A small model that answers yes/no questions on an image's attributes, trained from scratch: encoder norm batchnorm.
Rows from block 7 of the image encoder of a small model that answers yes/no questions on an image's attributes, named by matrix and row number. Rows with one number belong to one channel. Each number is 128 + 24 x the weight over its row's rms, rounded and kept within 0 to 255. All counts start at 0. Numbers have three digits each.
Before each channel's rows are labels from the 100 images, of 14848, where the channel reaches its highest value: "colour at peak" is the nearest of a few named colours to the mean colour under the peak. Only what is clearly more common there than usual is listed. The data: patchworks of several textures.
# convs0: expand pointwise conv (encoder.blocks.7.convs.0.weight, 216x72x1x1), inputs 0-71
# convs1: depthwise 3x3 conv (encoder.blocks.7.convs.1.weight, 216x1x3x3, trained with AdamW), a 3x3 kernel
# convs2: project pointwise conv (encoder.blocks.7.convs.2.weight, 72x216x1x1, transposed), outputs 0-71

colour at peak: pink
convs0.96:104096126127106081122148126151159158142137163113146114115141110087162113096126158134090145139148157086150098146134131097102139099073085120110147126106110127143165154121133155124113146149148111171165165092133119134116
convs1.96:126135134137198127125139122
convs2.96:118148061113143149120103124098102156121138173171143102101130150147115107162138136119125138087116105166148158127171157135137124097160145157106145150132106132164122124174134094153150167143157120128112097106113127100125

colour at peak: grey
convs0.134:116099120129194125159166141148104121138133119161153170126102117108135134159109172125130117076153125118160128109141105136097125099106126109110132093104139143143144125141179099139199116145148121133102164124108134144151
convs1.134:128156122143066145127125124
convs2.134:126085165113135138103115117096160154105148120150098123095122115103143142098100169120100156139152141096119136092157178166134155156147134102136141094152160107129166167123108139125129092107148128119111096098159152153132

colour at peak: cyan
convs0.164:090147108121148141115114116135127148132130136117155107174115104099136115103150149138163143144099116093108113169151144131088182119103118134101122139094130162109106116076108123096156118155098184167117116097105127163131
convs1.164:116145108136192127124135114
convs2.164:143171102165137132107125137121143106132151099144150154163128118165120099157141114109118120100134126147158117127141159160127113168124114130143088137122155145074098098148156126075151158112097147124139177156081154114112

colour at peak: cyan
convs0.107:143144089146128126128124108117155163136110068144147104168111125136159130119142116151122135152097111072133114138130115143142169139148122131122133140117154146088121183112159102078180100103124171157091109122126110122121
convs1.107:110156126147176154130153121
convs2.107:095151120130139092138139128134149081147109145102138102134095094154094143145154159145164130096137090102151157098110104079130136142090104118147122146119107158108115108160127165156102136114102143098099116148080158116147

colour at peak: blue; purple
convs0.170:135133126086080126158078124149145135087105177131078139126136102127122127112145141119108144118147143142131097145131163169166159156155132107149107167092086147129125127130124116104126142171109135139111111163131078159128
convs1.170:128139121139198131122133129
convs2.170:184119092122154157120159111122110177147138108112154118105116143108138152135135116153132166106039099124127150115152128123113123112140107153090145155117152148127101163126135110122117144151165110105108127100171108127144

colour at peak: red
convs0.197:134133148116128123106099134130126086152102135104152067111148184131178072150157159133147158142127110119100124161094124145146172124143112147160146139132103145134125091153113128145122128091122139105142167147086143133138
convs1.197:127145132135191148121146122
convs2.197:139151113121135127166145108075099082086112105117129124134116131115148124126119128124120138160129106083145136080094119052139152124132147155105100091147149130134126139128125146119115152141130186151155109143125082146164

colour at peak: green
convs0.188:150149124135096121087136160116141116118157104107142131081107110150125165119123099117121107063104128146128106089101154093159141129125124087090094117131142142111141109139145129076156118120152158118102180153123144138158
convs1.188:120127126145189130116159125
convs2.188:089098155112180180161128150125134080117166117119117153126127101107109112176150129098139131146116095151156124139116116125114102089122155144135106093151119111106129127156120091109153086108128109143126137132144178086127

colour at peak: red
convs0.64:123157098120145117127149130130129135113161087164135154115119145171111139157107130122120159120143126130157171119086160169160120141133141159202131099173109106105127114137143098141124111118082122089115153082126129125127
convs1.64:132126120133198135125136125
convs2.64:160125082125092118158112115134120122140147162116167133159139115119098094124114075124113135122080118172131098172139135136111105132150112145130104103140150147124065137151128142106172166146162157136129079120115128143129

colour at peak: grey
convs0.4:136119106133126130119134108119106118151128094095158113126145138129113073161122106198150134134116096118096096111177143123141148171129075091136141093149158119128150079132136143152129103135116168124123160163133126101138
convs1.4:116146121137194135127130114
convs2.4:146153156127083152122139110146122169164106139126133136099106152123122116109111120129140113100122133105136121141164132121112121179076137126131119191167174156094149112116113134119127111142126098149087173120098093129173

colour at peak: pink
convs0.8:116081077114134114151120087095140182121102123101169113135175108107136150127131141112128123127111093117146131119123099179124139128154104154164174131137145075135141117177154144150124139127133097146139151130139125121090
convs1.8:126142126138195143124142125
convs2.8:087071123077178135143111148086095098137164144147154120110153106112119102141098165109150131114138105105130067131140112136088138113121152154081124137158113108119115142116117159116155132122131117152098118138141119149152

colour at peak: orange
convs0.91:135140133145087187146159134139133121103115155126134103144123158126133102099102172139110120100079143131111108155105121133144129149184157133136136142130109152100076122112100148144097088162160142121177156160124122145143
convs1.91:126140125153175148111167126
convs2.91:134155120166129118124128088094118126150080151119111153131134133116149103088125120099151140111112147128135121128084143119117059103144158150110133081180148081140144160136105166126126161144129138140118126161147178141133

colour at peak: grey
convs0.112:156114114146130101123182142145168065130090086111127127112139113138124098119122138085135142111095140108156107120118090141110138082138160189115118138104147136135130136125133121135137159134131085118158094117131111073150
convs1.112:144095146159085150133143127
convs2.112:108138102126106113107165153160121160155141123099124087133122157105115139126151148166137122160109113107134127108172119108128138095124085127175129079149117167113116146125125155159118118078110151180147111084117156145126

colour at peak: blue
convs0.208:155102156124106107109103109105116171128125160129170142111136161113143119097088140154108160105157155123147125141117099104142065157117107083111126155135139134118134156098153139116109166175128106120140124152108128165170
convs1.208:125136119143194136144138124
convs2.208:135137127085134104108126163097116134108104124147170058093097150149123099183123122112135145134102086116080111113119164168126118166142123156108146137151145134123103138163151135152118125162128135099111094114149113124113

colour at peak: blue
convs0.181:111180145110112107116119090138131137108104143136118097131118138093117110115129093146175137165142103117160150119144154131133137105089106108165144131135105128143120096112148084098094148163106135159150163201102122131112
convs1.181:120141122137196138125134118
convs2.181:132141125143125082168147153151145101125164102128154170115120141161146129150137148094064136112082135100148125096129145126125151115095120144134114164134101130100114159150152114136103089124177132128144113121175165100144

colour at peak: grey
convs0.199:108135120112167113124153075112121150144109176171148131094147102139092154128136073135142151147152130137172121103106107143121103137135111148123132138166131117110109134101129144098135176114103111163124086107107089169120
convs1.199:122128125138198129127124116
convs2.199:163113072129135158082115140139108106115116084146137109127122107135114052107112106126168151093159126111138107123133137117127116156140108134106123144127160157108093086142136159158130115132130153102140195120139134118149

colour at peak: cyan
convs0.132:127140092165116108092152129109154186125101095182131097175104141124185159132095119131125141154128154085094115111118142132152117114141128151133156136114159148101107137114145114118141087120118145165096131095113142128118
convs1.132:121146139129194137126143128
convs2.132:130148127125143086151130138139144106170079140092132127121093078161098140135161157159136118141133107089136145108116129111114128159091126127151094131113107145120079089129145136171102162133091166087118136129130167129148

colour at peak: brown
convs0.207:149110110137137115123114124155128054106102129140091109122115128118121130188130141168153107136097112113141117147101163137063089124121130105120130079144130136139145165136164168131157112111103145121122095148125087135123
convs1.207:126171134101110095120153150
convs2.207:114166144136137139122156163123166162133159145091145159144138101105142155137131170149108128137128085134123161104149163075177124153134101102131114092121116135109086121118124146095089102104145104151134152086145115135147

colour at peak: red
convs0.123:135133170134090115135121116142124115138130136118159108137134135124103152056140107122150101158095113167128126133131117162099149107113130102150130114130129109164079104075091120133197140117157133149112121160096100137147
convs1.123:131139127138197139129131127
convs2.123:184137134118129106152127129174169095182128084119124132110142131138132095153129146136139128086118130122114092137132138117125176117145118163137121133139136120086124162115105058127126115124167164096120090116119123138170

colour at peak: grey
convs0.103:122130097107132099169182132149117120126127128126136194143186110105123144141112114132123118124159123112117132134136075168120131088144119110133107139137115073153076113159151117137132122179127107173108116126136122142102
convs1.103:125135122136196142131141119
convs2.103:134155129146107134166117133122106125155129164192119143138111125124108154117102186131138090135121170118145115143085099112152130125149152175104142160132146101084145136102127155145121176102155134109148109123146137078132

colour at peak: purple
convs0.125:120143150126130094098130137097143094152159119133110152129120149122147138130130130118162144145150152140129159117092115137117082088063164123174133109157150092143137137121124130169112088156084120124113161126112191137126
convs1.125:129132127129200131126130128
convs2.125:128107088118068130152134145129170138119124138117191138111140121135132095152078107174087129063095101150160111139136109140141130126161127167130141112140104133110136119115119135142135148151135150090138119104176137124129

colour at peak: blue
convs0.173:148138112156149121094117137145106100132141127150139156142130140174104132103124128140128140164126131081174129147146095126165165110150092180106109124162163102091130130102135117161144131086133098146165101156088141107109
convs1.173:132140118139191145128150133
convs2.173:095137144108128163146125147148125155107090156124142092043103092120150140127132166130165101118135111131147157106096123150104118098148135110121157134100090165149167098141135105139119143099152135138123124111122149115087

colour at peak: brown
convs0.186:096145142130118128113117087124143149105097107123148155122151170124116164104086082120148121123155083149174179113135114153086115147147111111132132116139130097117155107130164100121183109145144115166139133163144140152102
convs1.186:120121128125198138136133127
convs2.186:135138136083135148172143145096106168176117120142104097161168180159144135128131181120088116108112142111105143102136162113143129133133151151127158138180113124134109154129139124147079126123157136104104103131133093150122

colour at peak: grey
convs0.167:149143160110120118157168118121131129167125201087086140120166116114155128144148099108127133155116162163137119163121079148120150105124140121121112098120069123129123174149155118164107080143128129118135133127125115144124
convs1.167:140100130166083156126136133
convs2.167:135159130128137143174145133110172144129115123111106134163107159123127125146175159126091126088129177089135126106142076139147077095160148139137124100133115163124089153120098122092109136076142150121126121139108145155131

colour at peak: cyan
convs0.149:153138127134122134101130109120145171126102064155125149155113133134167131096156103129122107155093128128104130146104143142136126141148115127127136155132151176091116181100151138084164105111107143176100158142110082142111
convs1.149:128162132144182143128153131
convs2.149:109146124123150099143142148149165103170097147103139113123097093156108129160154144163165129111141100098154140107091101098108125150087097132166124121092107152106125111151151153148108144134099172101101121124090150114149

colour at peak: brown
convs0.135:115140162109149106144108084161128166145154181148171094135127113105127096124158119113147124150123120141140093111128186151153149107152120121134139119089092117109123111124140146101120161143141162145169149110157085144095
convs1.135:130126126124057121128124130
convs2.135:142140149144089101117122099161145137099136151130157122106116105092143102138144151115146163080087123135117092135122186122095144129142145140099145133109129147126137105124131131056153151156126169150133137106166104165097

colour at peak: cyan
convs0.126:153125152134118113111112134120137171150077091164129163150136133161135140117147087152104122164109146132142151110128132151136126124142095138100099154147171177094129172136153170124175124116152156168121146106122122153157
convs1.126:129147130136194138131143133
convs2.126:109135117116119097144167126136179096150087167093140111104093085146103123146142130146156122138128086107147159110076112114140151144125096137115138136120097137119112115165176158142115141133088138117089122126102170118152

colour at peak: grey; purple
convs0.14:143120152127093112080159115124120107128164128119104138169131115136138110134158185110165106144144164173104148093138109128151138120142131110131090148123150144082131111129104151143163055116141149143104130112151151122157
convs1.14:126131131139199123131128131
convs2.14:141109111117081121181153119126133143156107112113141123107142116126133141131129157104105141134086149132137124143193121152108190128124158161114142157171122098165057127115093141125093155139122131114121114109125152142119

colour at peak: blue
convs0.189:184153143155103120100100090126108087136110140145108103154137140160129141100132130112158165150151124093144118137150098135162143129129103157103130116118130098079139108101124137144100180130125116117154108150111144071088
convs1.189:112137126133192151130139136
convs2.189:123126165157110165128141179137141131122092111156148125105107103170143102155116180129102126126105113111136156105116144148121075113145120098145137144113098147148166129164164130156103085124164145119102103104157151102112

colour at peak: grey
convs0.9:134125157120127107101133155110124128159162117126096086180141139155147075107123195132147114158156155147117098116118116120156144093129122152136128132139149113115125144124103145145154083098154156126126101074142130165155
convs1.9:122131118131198137123133127
convs2.9:117122107097131102178126129071134096143147126109139121118112141131119139158166175099094139116123089134148144117132153141160153163103153155105147155153098142137108174148128124136107169137164138106118067134135119096116

colour at peak: brown
convs0.196:125160089133124122100097149111145095108141129127105116163141141122120142131194104145125105160133127103093116161121104169148151127131169183149157105109148117145128147146102162092132148078102142089111123128117130093133
convs1.196:127129125135198134122135121
convs2.196:142140123107163167140131122090117097119113087133149094102142118169118110147118090118128146158131115131115112078122166132095097120152144153109151121153167088140160138160158136140118124102128122108139065113173122118164

colour at peak: grey
convs0.16:158125115162129147133170136170147161124113119102116137121104114113139107152098179134132143065102141132125140150104120125140119088105126132146147142073188170132153131151142102115091157103122092155131152102108139121135
convs1.16:136165104099095100122148134
convs2.16:169123161085131135166107122105120146132126095160174133124142123111157132141108162147127148127118166176141148102105107143152102119139127058144117087107119119115122134163124097109125126103159084140124091135144109087144

colour at peak: orange
convs0.37:118142156116139130140081124158154121101172143111111114159155114144158111094150156126105128124140174125110104153121114123172146161132131119144130158092136134120142109085074130153090097125174119125181110127128133147172
convs1.37:113132118126197127121133126
convs2.37:137117100134117136173130138128128167141119139150073161141124134134106143086091115160137105116151148133151170081109143123108092127122138164066141104169149132145140116118146174114102140087143122116115112085136121141158

colour at peak: cyan
convs0.66:163124155138102109112119119126149175110098093169131155153117135141145144107135088121105112178104115128113108140120138113138122129152105140136129147146169180086115164117156144110176084125132118157096159146113086128098
convs1.66:124164143143182139129148133
convs2.66:118150118130158105150141152156172114174098151104140107117102090148087123147154153170147132101140100094149146109104113104130140153101099135158123125106105152098123106145163160149115149127094164095097116120103158113155

colour at peak: purple
convs0.45:150135115093103145135147150115123103106128116109128121145144128092102168118099173164129164120104105133146130101125156105109126140116142163124176135147185147120161097135127100160128126086138133084155142130171081140163
convs1.45:119134126135198135123136128
convs2.45:155130155147116147118131088133113162149105160178106176124119113150144144137165174112149124133104103120158161158138080112153136125138165134113062130100142158118127152112139111117102176119153127128105142145145108115155

colour at peak: green
convs0.101:103135122154149114116131141103119112105120134123154152112113145142092151125165146121103127148152110143170141075144090156124135137141191176132137159117160107095113082131147129093172169144082103106115125121149121113128
convs1.101:124137115112179144110130089
convs2.101:161163144125097147136129126146130155117109138128115168105144114074116112125110124142115099109104170117104099098175126129099167088137136144090141116094131118147104135144103113160123136106166141163100182109167098139145

colour at peak: pink; orange
convs0.1:105150080163144122134155140160142149118082110126129133115133126154106134142105091141084145144111109210149074123125145145176112134156126117122129121148126159117173128127152104147174144118130142133117083116119116115119
convs1.1:120129139137196139126141132
convs2.1:111134144107143153144130169128141120126120126118150097136111129148136108155142139120161112099131097113099166150140103089098070092117172143108140122178137123150110103149181138131162100123108093124118133119098159186138